config.yaml
encoder_arch: "wavenet"
model: "contrastive audio-text model"
dataset: "chords played on synthesised instruments"
train_examples: 52083
gain_aug_db: 10
input: "waveform_16khz"
tokenizer: "word"
vocab_size: 60
loss: "softmax"
embed_dim: 128
encoder_norm: "batchnorm"
encoder_depths: [12]
encoder_kernel_size: 5
encoder_wave_channels: 128
encoder_wave_strides: [5, 4, 4, 2]
encoder_widths: [320]
text_encoder_causal: true
text_encoder_width: 192
text_encoder_layers: 10
text_encoder_norm: "layernorm"
text_encoder_norm_position: "pre"
text_encoder_activation: "swiglu"
text_encoder_mlp_ratio: 4
text_encoder_head_dim: 32
text_encoder_fused_qkv: false
text_encoder_bias: "none"
text_encoder_qk_norm: false
text_encoder_layer_scale_init: 0.1
text_encoder_parallel_block: false
text_encoder_dropout: 0.1
text_encoder_inner_norm: false
text_encoder_positions: "sincos"
init: "torch_default"
residual_init: "none"
optimizer: "muon"
muon_scale: "match_rms_adamw"
lr: 0.0069
momentum: 0.95
nesterov: true
orthogonalizer: "newton_schulz_5"
adamw_lr_other_params: 0.0016
steps: 6200
batch_size: 128
epochs: 15.2
lr_schedule: "cosine"
final_lr_fraction: 0
warmup_steps: 1240
weight_decay: 0.2
adamw_weight_decay_other_params: 0
Rows from block 8 of the audio encoder, named by matrix and row number. Rows with one number belong to one channel. Each number is 200 + 40 x the weight over its row's rms, rounded and kept within 0 to 999. All counts start at 0.
# filt: filter width-5 conv, dilation 8 (encoder.blocks.8.filt.weight, 320x320x5), inputs 40-79, a 5 kernel for each
# gate: gate width-5 conv, dilation 8 (encoder.blocks.8.gate.weight, 320x320x5), inputs 40-79, a 5 kernel for each
# out: residual pointwise conv (encoder.blocks.8.out.weight, 320x320x1, transposed), outputs 160-319
filt.27,186,192,248,199,216,159,170,124,113,232,165,219,173,258,220,179,197,203,191,225,180,188,78,184,277,200,153,207,170,223,156,179,275,258,201,150,200,174,220,229,173,189,263,262,200,236,172,191,169,186,215,163,284,290,220,193,136,150,170,187,205,172,172,201,186,253,185,213,242,213,137,188,184,205,127,139,194,167,220,257,223,212,169,183,236,151,204,226,203,197,104,94,152,176,252,148,158,134,225,273,188,214,181,140,247,195,203,161,121,149,251,216,300,250,235,202,162,170,239,215,117,162,217,270,177,191,203,215,195,221,195,197,256,186,157,227,179,179,163,180,174,203,168,257,255,173,121,268,231,222,99,214,132,246,107,215,206,150,198,134,166,191,224,187,223,184,195,242,125,182,231,202,216,211,281,248,177,182,251,202,180,146,220,210,233,202,224,268,252,236,223,230,201,241,217,214,171,304,200,208
gate.27,226,156,193,180,176,156,220,135,190,178,167,226,218,216,168,123,237,275,194,252,164,218,146,182,237,234,247,200,244,256,138,208,164,239,178,173,193,178,189,182,253,190,183,208,183,168,189,279,245,175,195,214,202,275,115,207,184,190,231,227,224,178,266,186,204,173,227,173,167,184,170,216,205,153,142,190,167,285,228,218,236,244,223,173,154,241,119,181,142,234,136,215,203,206,192,211,178,148,150,86,164,237,242,203,183,124,265,234,253,222,203,132,250,211,184,202,214,259,175,196,268,257,205,223,241,219,249,290,182,238,149,156,169,176,221,275,259,207,177,206,190,203,208,264,162,236,196,239,177,220,180,97,243,134,180,247,244,154,163,145,153,137,211,157,220,193,154,183,205,180,194,182,206,225,158,144,238,205,190,185,207,167,248,144,148,178,235,275,167,239,196,193,212,226,241,198,221,125,229,128
out.27,201,219,189,254,200,247,268,228,230,241,228,217,322,185,240,273,169,217,246,241,142,192,132,200,143,255,199,185,175,247,169,207,166,215,172,183,160,173,244,239,208,205,208,233,232,208,257,271,148,94,203,234,240,183,198,151,267,230,172,186,165,207,240,180,222,197,189,233,245,223,165,203,166,163,291,137,166,143,108,248,121,251,195,210,196,193,207,214,187,162,166,170,172,196,219,284,185,222,178,231,200,179,266,281,159,149,218,177,221,167,160,222,211,214,203,172,183,213,161,208,238,224,188,155,193,169,167,134,233,203,237,159,174,233,261,212,211,209,243,180,164,195,224,227,176,209,165,182,162,211,187,241,150,170,202,127,199,167,224,187
filt.28,177,168,200,167,241,122,242,151,132,81,120,169,203,226,144,281,318,263,202,251,217,199,210,154,188,226,153,241,221,219,211,227,208,168,135,225,161,196,182,243,204,169,271,211,166,212,163,199,161,246,183,174,251,184,196,231,175,263,165,244,134,272,158,178,189,181,204,189,178,234,207,135,348,163,238,205,149,163,136,209,174,201,142,211,217,236,197,211,187,189,186,246,231,213,144,210,179,201,131,153,192,196,270,174,173,153,153,170,207,232,294,259,238,147,209,207,126,282,185,206,161,166,165,201,206,232,198,203,197,170,231,157,176,177,194,164,233,209,207,244,180,271,248,203,136,178,204,252,214,261,158,188,242,246,184,235,206,221,245,223,182,236,144,170,233,209,198,176,257,235,169,224,121,283,205,179,275,255,119,199,214,216,220,116,177,164,287,286,216,148,195,233,230,261,178,212,183,124,141,216
gate.28,248,184,241,170,179,196,169,133,197,259,141,219,217,238,203,94,227,111,212,202,196,182,211,124,163,175,347,264,200,250,178,154,216,280,207,135,150,221,181,145,143,246,141,226,154,242,124,255,185,217,264,185,167,171,203,137,182,187,213,155,260,181,200,196,214,151,201,203,237,234,205,189,208,166,274,196,226,252,211,168,239,218,213,217,274,198,158,160,154,196,219,275,206,229,127,207,160,186,251,240,166,237,189,204,185,199,254,219,184,267,161,164,199,220,196,200,175,180,232,184,81,205,103,260,150,224,230,204,180,172,246,203,171,229,214,163,188,236,249,200,210,182,154,189,250,174,208,151,212,225,274,137,227,173,211,203,192,197,198,229,205,201,112,141,198,190,207,168,178,236,121,187,191,245,177,217,217,121,247,142,190,237,204,114,190,187,237,249,212,223,212,164,294,101,184,172,161,225,246,192
out.28,204,220,173,221,217,216,176,228,234,193,227,184,225,231,202,195,167,204,298,167,303,181,241,210,226,320,255,152,214,161,199,144,180,215,152,243,218,190,168,236,224,226,162,171,176,178,248,235,195,190,232,149,151,226,208,167,186,178,301,207,239,218,172,150,206,202,169,158,154,185,151,192,162,181,163,102,148,199,201,239,183,232,218,235,169,143,183,168,170,155,219,144,180,206,199,223,116,262,227,238,173,154,209,250,183,218,159,184,204,271,203,129,232,206,272,195,133,226,257,238,189,233,208,238,195,149,224,188,215,176,231,204,199,134,236,203,242,241,120,182,217,217,288,159,235,159,181,193,154,266,210,159,214,185,187,121,212,223,213,220
filt.29,210,232,193,214,172,121,244,129,256,156,231,225,172,83,192,206,185,222,293,174,193,165,277,234,208,206,197,137,249,227,181,221,215,179,168,255,210,216,178,239,162,171,202,222,238,230,176,209,173,165,220,157,188,201,157,177,178,211,177,250,145,158,177,219,249,204,160,115,170,181,317,163,150,176,154,233,164,152,259,197,182,194,163,139,225,197,202,241,191,211,171,223,155,230,138,222,197,166,167,200,264,158,185,229,207,209,192,181,254,176,163,164,274,240,157,129,146,167,153,236,219,226,245,199,282,144,158,210,255,225,214,214,215,244,139,193,213,167,216,248,182,181,189,185,213,214,195,141,175,153,172,175,243,180,183,174,180,177,208,214,200,258,193,259,179,170,237,188,205,210,191,271,230,205,241,195,176,205,166,150,177,93,190,324,211,182,228,205,199,133,163,214,223,185,136,263,254,179,246,236
gate.29,208,139,278,181,247,198,175,243,173,129,160,164,256,251,203,229,265,241,202,211,198,241,212,142,203,239,235,104,170,196,190,148,216,153,216,243,232,180,176,175,187,209,181,183,199,234,98,244,157,228,233,213,148,129,230,222,216,222,202,250,134,224,187,147,154,185,255,227,225,132,223,186,133,201,165,248,184,195,149,136,131,143,188,166,218,260,167,194,230,263,220,236,218,179,247,138,146,159,156,204,241,139,175,233,157,208,230,165,150,198,128,260,70,111,173,186,214,256,263,182,239,318,200,205,261,186,253,206,151,257,203,197,240,191,251,216,208,204,155,223,184,155,217,238,217,212,246,133,145,162,274,104,191,187,194,181,260,182,194,203,167,203,213,172,226,164,185,264,230,264,238,164,148,176,131,203,181,270,167,213,186,234,170,192,191,190,249,264,182,155,248,137,229,191,221,211,141,243,246,242
out.29,125,204,147,247,178,105,207,227,218,279,284,203,189,285,190,184,235,199,128,177,245,212,260,192,247,127,194,117,181,191,186,153,163,205,133,233,227,233,212,220,168,158,171,250,204,225,213,196,204,226,218,198,205,226,295,178,189,166,201,142,176,269,194,137,232,219,238,253,184,172,216,241,199,174,283,200,226,239,215,205,212,221,180,230,214,215,182,235,157,188,239,213,234,204,149,196,237,221,186,261,175,232,160,182,199,194,201,182,182,254,268,222,114,169,261,179,230,224,215,224,169,225,205,130,227,273,176,315,133,202,225,213,207,234,148,205,257,228,218,195,208,301,187,195,278,221,146,172,201,93,235,230,233,142,222,199,238,224,206,212
filt.30,210,300,113,185,209,261,209,221,240,216,199,212,250,122,151,216,203,146,139,183,227,156,284,208,158,181,125,216,223,243,134,246,156,211,132,228,209,197,152,246,180,172,154,198,94,223,228,266,145,230,155,188,164,182,156,130,179,180,230,210,188,137,249,248,230,193,184,179,242,164,170,311,247,74,176,277,283,195,288,235,143,168,202,194,239,223,246,186,163,206,151,170,134,177,213,222,231,215,207,171,161,213,151,206,226,193,219,148,161,211,244,176,239,200,216,144,182,247,236,156,202,188,219,247,199,257,234,169,200,251,257,199,215,201,273,211,226,156,167,185,158,178,258,213,243,157,168,237,165,237,246,169,255,251,234,165,247,208,216,223,230,238,250,239,197,187,237,202,163,173,153,242,191,185,171,142,173,133,173,170,119,123,173,221,261,214,167,219,195,256,228,229,137,216,175,170,204,228,183,233
gate.30,198,188,178,210,224,212,193,278,166,201,224,226,159,193,178,261,198,245,209,186,192,236,190,209,180,172,194,262,239,217,239,142,198,259,168,230,246,177,203,179,149,253,178,109,224,242,205,190,255,253,253,153,174,218,231,161,161,187,246,197,209,253,198,224,204,254,234,245,173,180,145,188,168,184,194,188,177,298,229,235,190,264,239,183,180,198,175,241,146,215,232,117,164,219,259,229,232,210,184,194,242,229,235,259,152,219,263,128,208,165,169,174,269,193,203,279,268,266,274,236,116,132,192,112,124,151,256,199,196,204,203,217,201,180,214,229,151,239,283,194,169,155,226,159,231,139,229,178,134,203,205,305,113,147,156,189,222,289,173,249,192,218,213,243,208,163,145,241,145,209,134,209,212,169,237,184,243,156,234,222,271,293,192,218,219,214,239,177,171,228,228,202,158,223,167,232,129,175,205,257
out.30,173,125,214,92,172,161,154,140,281,222,155,202,129,226,214,187,269,190,193,163,278,202,225,234,248,209,219,156,217,225,157,176,145,223,143,200,225,177,118,197,153,180,215,194,176,205,225,151,205,213,140,135,231,235,175,162,240,259,239,211,219,233,180,183,223,246,101,226,256,163,187,199,233,212,208,153,175,244,222,157,277,166,184,222,212,208,257,197,125,184,189,193,247,146,187,216,199,189,256,192,249,165,209,165,243,210,228,218,185,130,190,227,165,217,236,169,192,236,266,188,191,229,177,226,214,195,163,172,221,144,317,164,185,139,223,154,294,167,158,169,193,218,192,216,241,189,225,190,166,235,239,150,209,192,177,147,164,252,200,235
filt.31,213,234,215,203,190,188,191,143,117,175,208,158,238,220,181,147,73,182,177,245,202,227,209,207,132,217,178,140,177,209,205,201,202,252,159,178,158,157,208,213,217,166,155,180,215,159,182,178,203,210,208,153,192,233,238,221,255,159,158,234,219,182,117,230,111,239,224,198,188,157,154,209,223,178,134,208,223,281,180,177,182,274,160,106,230,179,182,241,201,231,181,216,150,175,267,166,185,149,197,173,195,242,225,222,169,220,219,201,204,227,263,149,156,183,184,233,246,245,254,172,199,151,207,190,173,233,254,78,204,141,226,239,211,174,206,206,194,121,193,177,144,153,185,237,213,159,213,192,185,169,262,125,175,212,96,208,253,205,197,224,239,156,175,209,252,198,154,175,151,159,131,215,268,219,185,186,164,146,189,227,178,188,241,160,178,164,168,207,222,216,184,175,236,268,174,246,229,249,250,189
gate.31,135,148,205,212,225,231,202,147,180,255,187,177,228,180,189,211,186,249,224,203,212,226,186,176,192,160,185,250,231,154,192,119,240,201,175,136,188,140,252,150,161,186,187,222,196,231,175,145,228,137,229,209,221,195,218,161,172,232,269,214,274,166,190,235,133,212,195,183,180,107,197,261,176,157,216,155,260,163,181,254,204,197,175,160,224,129,218,167,230,239,207,192,260,182,175,227,167,165,229,218,212,187,266,221,195,174,269,216,238,216,208,145,120,220,277,148,184,193,181,214,235,135,202,212,203,213,194,233,231,226,183,200,207,225,280,218,178,163,209,180,213,192,268,232,233,147,219,207,166,166,180,199,271,205,201,194,201,204,254,204,192,209,196,141,179,211,161,270,253,198,188,153,278,209,189,205,187,172,187,161,251,192,226,192,302,205,213,162,184,152,181,123,194,164,135,175,179,211,235,231
out.31,207,214,221,190,177,215,200,252,193,158,235,157,214,266,181,274,190,176,233,241,220,196,148,212,176,205,216,234,137,236,225,247,195,176,215,207,153,227,184,210,255,212,273,268,221,250,153,170,162,210,251,269,238,251,206,241,231,242,219,249,189,183,184,214,262,183,193,180,210,244,286,190,269,183,268,309,141,210,195,203,155,238,232,182,156,241,166,250,176,229,197,284,232,206,227,206,176,227,196,179,228,250,228,280,240,99,183,287,183,201,245,220,186,173,271,221,231,191,202,241,280,118,272,226,193,116,153,165,216,176,199,160,234,198,172,202,169,181,145,160,164,165,314,277,218,223,214,166,153,185,217,215,193,204,168,162,201,170,274,173
filt.32,253,215,161,179,229,188,211,191,211,237,198,236,229,190,215,155,276,198,202,219,212,137,238,157,182,144,211,139,251,276,177,241,211,221,199,155,204,158,246,236,255,139,187,151,182,176,208,158,226,203,248,169,129,215,159,158,237,142,327,192,250,237,189,240,127,209,185,140,228,251,269,247,147,219,216,203,239,92,114,223,204,235,177,193,177,183,219,196,172,190,179,259,133,156,177,234,196,141,203,172,178,212,139,231,234,123,140,184,174,202,185,168,69,230,171,229,177,201,240,205,178,197,224,249,195,209,159,186,209,228,202,185,174,193,244,98,187,166,218,182,175,223,223,248,184,185,219,204,230,232,215,162,194,157,213,304,182,222,234,186,193,218,196,207,270,226,110,223,163,199,161,178,244,269,181,262,196,224,183,199,189,261,182,163,223,229,131,140,211,127,180,219,153,210,209,177,229,218,209,218
gate.32,108,133,222,231,213,229,189,237,90,186,173,179,208,170,206,229,109,266,116,288,179,173,173,173,143,149,214,266,223,234,230,164,208,199,208,186,181,212,206,193,180,167,180,211,232,199,229,245,246,168,86,141,228,274,242,199,254,235,244,182,276,146,137,186,229,183,242,199,239,155,86,207,177,141,184,162,175,238,139,228,203,174,158,166,220,168,197,190,243,212,195,191,171,207,255,168,172,223,203,187,182,191,167,176,211,223,206,242,184,249,210,199,178,209,210,232,163,159,198,276,242,160,171,273,208,189,132,206,290,268,196,160,256,183,225,207,211,215,273,187,217,220,181,121,250,158,136,179,220,184,178,255,192,222,155,197,261,153,180,200,149,153,230,222,182,166,232,162,198,213,220,212,231,219,249,169,202,268,168,189,168,175,183,242,264,214,139,140,189,215,240,185,223,164,210,121,187,174,221,235
out.32,246,170,149,179,141,207,223,181,175,167,135,160,176,219,173,275,220,98,231,121,218,224,216,216,207,231,237,253,117,208,234,263,188,213,250,252,126,236,182,210,263,253,196,207,174,191,197,255,235,185,181,193,156,181,132,227,248,270,215,251,240,243,293,106,165,169,229,238,210,239,260,226,207,214,194,133,208,131,138,153,256,190,192,156,192,211,230,253,156,149,164,179,193,156,230,294,306,178,182,198,199,205,177,211,179,140,199,214,242,118,222,172,130,185,195,191,237,181,166,206,92,177,195,147,182,234,209,156,155,206,201,180,131,250,251,302,186,223,241,186,204,167,246,161,196,213,213,221,159,267,191,218,153,162,151,202,197,62,175,186
filt.33,177,189,92,188,166,194,202,202,230,166,167,154,208,194,253,226,252,173,186,165,225,183,183,189,228,151,212,186,214,208,209,240,239,234,168,242,159,134,147,194,192,189,203,223,196,339,217,222,283,139,232,169,166,195,281,198,181,239,215,204,168,219,147,213,199,242,260,207,152,150,234,253,232,238,177,213,183,189,164,148,215,187,157,219,219,242,209,157,181,261,153,240,215,128,261,259,178,108,225,205,109,215,219,183,160,256,266,132,166,175,205,212,204,137,188,205,219,190,196,171,187,253,177,198,169,205,233,209,216,154,207,216,130,206,220,214,197,187,186,146,165,192,119,197,183,239,193,260,174,204,167,139,205,222,178,200,199,229,234,218,233,231,217,201,169,217,213,263,205,134,252,150,156,145,225,302,287,214,201,198,101,167,138,160,170,161,206,213,173,227,126,195,262,238,165,224,165,183,224,181
gate.33,248,191,217,248,203,195,164,230,153,156,208,209,213,176,228,215,183,242,246,203,256,203,192,234,170,162,151,210,170,174,170,162,225,276,147,184,167,277,281,273,238,225,144,133,202,134,184,98,102,162,251,187,177,218,160,202,157,144,174,234,276,234,219,200,226,220,209,223,217,212,121,141,186,158,192,201,199,273,205,180,176,166,152,198,187,180,140,196,233,201,164,252,228,263,258,149,192,161,144,213,212,312,164,213,213,234,156,214,176,254,168,240,187,184,212,231,190,211,183,235,208,186,196,230,237,200,211,185,200,181,224,169,234,199,165,199,217,190,151,174,246,168,174,224,218,171,149,185,150,199,247,165,99,130,238,195,184,143,220,188,186,165,262,201,136,203,221,220,207,125,235,186,174,266,110,217,209,199,222,223,168,239,207,243,240,195,151,234,197,124,153,174,193,155,125,155,247,195,218,163
out.33,209,225,164,194,195,180,181,120,193,245,201,269,301,214,140,261,241,208,209,246,155,213,180,122,164,219,257,204,248,259,231,248,240,284,154,180,187,124,214,203,184,166,226,190,164,185,187,228,184,175,132,195,124,311,199,145,233,227,228,183,221,180,297,205,233,210,202,236,247,183,185,241,163,227,166,200,219,224,184,222,213,177,183,170,222,196,181,190,144,213,211,238,279,243,234,169,243,154,174,179,199,230,211,228,234,190,186,181,148,227,124,166,205,253,202,247,226,128,173,247,173,168,108,216,171,206,166,237,249,178,215,235,210,93,192,242,183,273,199,211,225,249,259,259,183,229,247,224,162,195,224,279,198,143,281,162,203,259,219,235
filt.34,214,184,215,180,146,260,230,217,217,286,178,172,183,149,227,161,231,152,180,190,225,169,168,202,228,242,131,231,204,146,226,188,202,152,255,186,114,198,156,164,276,198,142,173,229,248,198,190,194,152,210,249,163,158,210,193,221,69,215,229,244,248,189,165,177,193,210,145,229,203,205,201,246,222,197,248,223,235,227,223,215,197,143,190,112,179,211,216,162,207,202,232,208,246,275,164,216,182,209,220,149,152,189,221,205,194,245,191,240,281,198,211,105,241,124,170,200,190,203,186,223,204,157,212,192,224,129,184,163,166,225,254,197,149,167,179,202,222,292,160,147,198,227,183,241,223,250,182,193,208,159,204,212,193,167,184,259,203,221,192,224,115,192,224,194,177,246,230,107,155,200,178,242,194,169,226,198,194,187,208,234,217,129,137,222,137,223,194,214,211,147,278,234,217,249,252,180,199,188,171
gate.34,236,229,198,162,238,209,221,229,295,199,205,197,205,165,237,193,206,196,230,218,222,178,242,253,155,229,218,197,143,268,204,223,226,248,226,242,207,237,128,238,223,164,208,151,159,198,203,206,199,236,230,208,242,248,138,197,122,209,182,245,189,138,204,204,182,190,208,226,194,177,216,149,267,82,170,190,164,189,202,263,167,216,210,161,207,187,219,194,249,236,192,152,183,168,167,209,230,138,164,225,205,194,177,205,255,217,227,164,235,203,205,310,151,255,196,250,206,193,151,158,247,206,210,207,160,151,239,130,167,257,227,224,168,148,218,125,162,176,154,190,202,82,217,248,158,195,187,159,193,211,193,262,175,157,171,174,206,291,225,247,190,199,243,199,297,182,122,177,202,139,192,179,111,187,228,237,180,267,206,109,131,221,200,97,233,205,170,181,177,195,184,206,199,193,173,201,153,161,144,173
out.34,249,200,174,224,167,202,151,141,170,202,152,225,225,249,186,121,244,322,244,237,229,186,161,272,209,234,189,202,159,202,170,218,200,206,211,195,183,225,218,175,159,148,224,163,251,169,161,50,158,225,173,180,199,157,184,178,190,116,220,141,201,219,175,188,160,176,223,191,254,232,160,167,143,182,146,160,181,180,208,227,184,218,190,241,130,242,244,123,225,161,255,240,183,94,207,279,195,237,206,170,131,247,198,161,174,188,198,175,124,180,265,255,215,186,236,222,204,227,238,223,164,208,224,220,211,231,229,164,243,202,196,191,126,195,142,132,231,275,227,192,250,158,234,251,251,219,256,258,153,270,231,142,111,220,226,209,112,165,191,219
filt.35,211,229,199,222,189,169,236,127,242,196,229,154,202,175,194,276,174,203,235,184,141,243,231,249,118,232,122,197,203,234,183,163,214,248,236,197,169,219,187,201,210,189,170,202,181,195,215,242,169,125,179,224,194,231,172,150,221,242,280,248,228,199,162,156,216,198,176,214,157,237,153,132,204,161,195,230,169,273,137,120,236,160,253,230,139,271,177,192,182,224,228,212,154,146,202,177,159,257,178,256,196,236,300,182,288,215,254,226,181,260,202,149,289,178,225,150,228,166,157,256,165,135,146,217,246,157,185,159,177,191,187,216,147,205,250,206,170,172,163,148,229,216,174,204,218,179,190,267,216,251,195,149,177,217,224,222,173,218,231,238,182,132,196,180,195,274,189,168,243,222,256,277,243,209,167,164,170,257,192,264,188,191,165,240,212,204,189,186,261,213,233,217,249,196,165,194,163,94,239,233
gate.35,253,195,195,233,213,171,266,140,250,124,238,154,159,215,165,170,241,162,237,180,176,204,169,267,240,188,146,249,131,115,183,118,166,183,129,168,194,156,233,181,201,179,139,196,227,185,193,229,182,187,156,286,158,217,162,152,172,219,190,203,182,259,194,186,239,230,184,247,194,185,227,181,194,211,203,210,191,159,244,180,169,168,297,135,215,176,173,198,178,184,170,147,232,236,253,126,205,203,208,190,166,208,189,167,180,179,148,212,236,192,144,198,190,190,187,201,144,217,213,211,270,253,237,199,167,193,248,226,189,201,279,225,163,214,184,263,162,173,217,167,130,214,186,235,193,212,141,205,68,148,146,170,151,274,194,161,192,158,266,199,244,199,148,153,222,196,209,183,175,264,231,279,113,207,236,200,176,265,208,168,182,223,208,159,225,205,258,167,206,153,214,154,113,233,261,242,172,181,207,207
out.35,241,185,171,182,254,236,170,163,173,254,161,151,180,164,270,260,210,208,189,152,147,165,191,188,178,194,200,209,211,129,202,224,177,236,180,226,219,144,179,142,287,157,149,178,157,206,187,171,143,156,208,205,232,211,196,230,255,278,166,160,160,190,214,157,215,277,183,196,248,214,197,245,157,236,149,209,173,219,201,139,144,264,197,208,151,214,253,200,274,140,240,193,286,238,219,200,235,170,200,254,213,156,161,165,173,238,205,226,233,173,261,185,255,193,275,187,197,218,128,198,183,190,180,166,154,198,194,240,210,142,192,246,212,227,262,250,172,251,149,184,191,271,151,131,230,215,218,197,168,237,180,182,196,72,204,124,192,202,209,182
filt.36,230,149,272,146,261,132,206,189,213,173,249,198,211,201,270,238,179,162,186,197,182,311,272,250,194,263,237,208,198,247,202,214,201,250,214,187,214,271,149,168,255,211,246,187,257,161,177,235,182,143,183,157,190,212,232,204,208,213,191,197,213,213,136,267,212,241,221,194,241,162,224,250,181,278,115,190,231,220,161,184,192,223,204,164,189,190,231,198,148,198,238,279,183,253,178,167,233,254,216,246,222,211,198,161,132,178,187,170,118,191,160,74,229,144,182,186,286,183,236,260,240,186,188,196,207,107,199,250,217,187,233,213,184,239,155,210,206,234,150,237,244,269,156,217,276,205,210,166,210,217,231,207,128,199,148,189,252,236,252,183,182,223,181,172,236,192,232,191,244,204,150,236,212,151,259,171,211,149,225,132,145,294,193,192,192,173,202,130,149,141,261,203,161,215,230,235,218,284,179,209
gate.36,204,166,223,220,167,165,192,185,195,238,174,204,172,187,204,188,200,208,259,308,197,168,215,215,210,277,242,207,229,200,206,198,241,208,169,206,203,243,194,237,185,153,190,184,232,185,202,179,222,158,185,248,206,197,161,170,242,130,183,149,153,285,192,193,210,185,237,165,269,229,281,151,186,164,182,217,276,280,201,198,180,175,217,231,175,202,210,258,179,184,258,168,270,257,211,205,208,234,198,223,201,164,217,272,151,242,203,249,190,142,80,224,253,226,194,209,142,186,204,194,125,210,182,239,215,245,161,228,182,169,180,145,209,193,184,189,230,148,215,273,159,198,195,240,174,191,166,233,207,195,188,212,251,210,190,158,106,262,254,199,143,184,212,196,189,166,216,207,187,239,196,169,216,258,187,182,165,211,220,193,210,252,145,267,211,168,180,171,236,163,189,197,189,160,202,203,169,206,305,159
out.36,130,142,240,242,211,248,169,234,242,165,140,235,227,268,212,231,222,111,267,180,197,245,196,225,212,178,109,213,163,168,245,252,170,248,175,307,189,227,212,225,174,113,242,242,250,259,185,207,231,173,175,134,169,244,230,206,225,179,224,146,213,266,220,156,215,239,182,238,172,206,188,207,268,276,232,174,202,186,205,120,223,252,171,200,195,185,162,139,260,229,190,145,216,238,258,234,232,200,178,206,259,222,186,218,178,252,230,200,166,194,163,207,215,264,166,152,261,160,200,236,162,254,200,150,170,158,178,209,239,190,182,291,183,279,221,176,141,212,188,168,218,169,156,191,161,214,292,178,170,182,218,250,169,197,204,212,194,212,167,211
filt.37,146,160,222,247,236,201,134,186,179,126,181,197,170,254,231,162,239,219,215,123,252,208,200,198,219,136,180,221,140,196,233,206,179,219,128,284,188,233,237,204,198,205,269,220,167,164,162,223,214,141,145,152,237,198,245,237,173,213,222,211,226,156,165,256,162,171,139,218,196,142,165,171,214,150,209,231,199,196,234,229,196,224,205,219,284,165,262,300,219,159,278,185,182,164,167,167,188,222,227,176,151,221,297,189,169,241,209,254,244,258,83,269,180,145,205,247,121,178,202,261,172,169,235,222,214,128,214,215,151,183,198,191,143,304,208,190,207,254,154,189,185,246,210,270,183,158,293,185,197,212,196,202,191,189,214,165,194,222,195,248,158,204,236,246,207,206,234,273,247,207,180,245,225,213,201,227,246,222,223,129,219,222,156,171,228,176,228,236,212,213,248,182,162,189,171,196,258,215,229,166
gate.37,201,257,269,260,186,204,171,207,251,86,206,212,201,170,246,230,191,254,179,208,196,194,264,200,221,194,223,223,157,258,155,149,197,206,253,183,141,234,208,153,130,207,218,157,278,221,154,181,273,163,201,237,155,232,223,177,200,116,176,271,254,238,164,246,118,193,186,171,214,247,123,146,148,153,186,186,169,161,181,151,232,168,201,172,236,195,220,205,265,236,213,182,336,244,182,258,275,189,189,193,177,194,150,144,203,258,161,208,172,113,259,144,179,79,234,159,181,148,218,215,205,142,235,125,200,213,244,217,247,125,204,214,255,234,166,251,187,220,189,207,193,228,231,240,204,190,206,230,212,176,300,140,184,166,240,120,145,199,202,205,190,215,211,183,244,212,151,239,211,120,154,231,275,196,224,270,208,158,208,269,130,193,174,185,171,199,182,265,140,164,201,217,160,188,195,126,243,275,160,147
out.37,185,221,234,251,152,188,180,137,185,241,194,153,202,177,196,192,260,204,175,206,112,245,202,233,182,197,188,221,144,145,260,255,175,232,154,195,243,167,290,135,181,227,206,192,177,243,194,128,228,190,186,116,173,155,143,160,265,232,188,196,192,245,194,242,235,180,212,168,177,241,161,202,137,271,183,141,228,197,196,213,185,247,109,211,222,212,224,156,234,209,151,176,141,277,189,213,168,189,148,249,224,184,191,190,188,206,263,185,243,151,243,268,145,203,228,227,195,281,264,166,147,223,242,219,191,196,144,75,222,205,189,149,186,178,203,183,230,203,194,181,199,151,156,249,187,192,256,253,239,223,199,158,195,216,168,228,199,235,263,206
filt.38,218,222,180,238,203,205,250,180,148,221,193,224,223,154,197,212,226,136,221,241,237,202,214,214,181,177,207,246,209,230,235,171,224,209,196,174,160,243,271,220,269,209,140,263,233,218,179,153,172,227,235,195,105,197,124,161,135,210,157,279,169,183,237,265,232,145,230,169,157,266,176,135,238,188,155,201,192,200,147,201,168,237,133,177,271,203,163,167,244,183,170,211,269,285,288,224,200,169,198,269,192,235,226,158,203,170,171,191,219,190,162,180,86,230,195,147,185,158,201,148,178,196,179,226,227,265,247,192,219,167,218,286,152,270,268,248,183,225,268,220,215,188,193,197,173,214,170,206,222,207,205,232,204,196,264,261,242,159,175,146,182,201,232,147,177,228,182,183,207,169,261,198,286,188,145,176,145,223,213,128,213,140,219,174,243,265,246,194,224,161,235,147,211,226,241,167,199,265,143,229
gate.38,191,199,190,234,239,227,118,235,213,205,278,210,235,257,245,283,199,222,116,219,169,283,204,233,211,252,196,201,190,174,176,268,197,263,203,230,127,229,193,182,212,130,209,151,224,246,245,166,132,249,225,162,253,205,185,187,267,272,234,210,169,181,235,141,179,215,241,212,179,245,202,217,161,190,171,259,245,213,251,152,220,212,209,201,199,175,154,236,154,156,159,223,215,214,243,176,217,200,274,152,177,212,168,193,265,215,221,181,188,216,273,114,230,235,237,171,216,187,172,178,205,189,152,240,144,160,219,257,205,181,216,184,162,218,274,170,167,210,193,169,196,156,206,187,198,162,143,206,169,185,227,169,140,205,222,208,238,226,231,244,203,219,191,180,182,246,183,166,150,212,192,180,282,195,214,191,239,236,215,224,257,141,225,177,215,225,134,234,258,293,221,229,210,185,168,153,199,189,188,222
out.38,240,244,222,214,170,234,267,239,201,227,237,110,216,226,183,198,193,188,260,208,237,192,231,232,144,233,214,172,262,233,162,131,274,257,235,244,175,232,170,213,243,200,170,191,185,132,163,225,193,232,218,230,232,219,178,211,260,269,203,177,193,196,194,134,258,248,185,71,267,133,256,185,184,211,95,262,224,224,172,160,248,160,185,160,193,175,179,195,201,211,192,207,188,198,211,207,193,228,165,144,174,229,213,243,194,158,202,225,282,186,190,247,138,143,204,208,197,145,165,226,266,199,171,190,164,242,179,104,147,264,140,212,196,283,84,287,204,228,199,246,269,214,210,248,168,127,233,193,136,262,86,126,163,230,187,254,229,181,162,198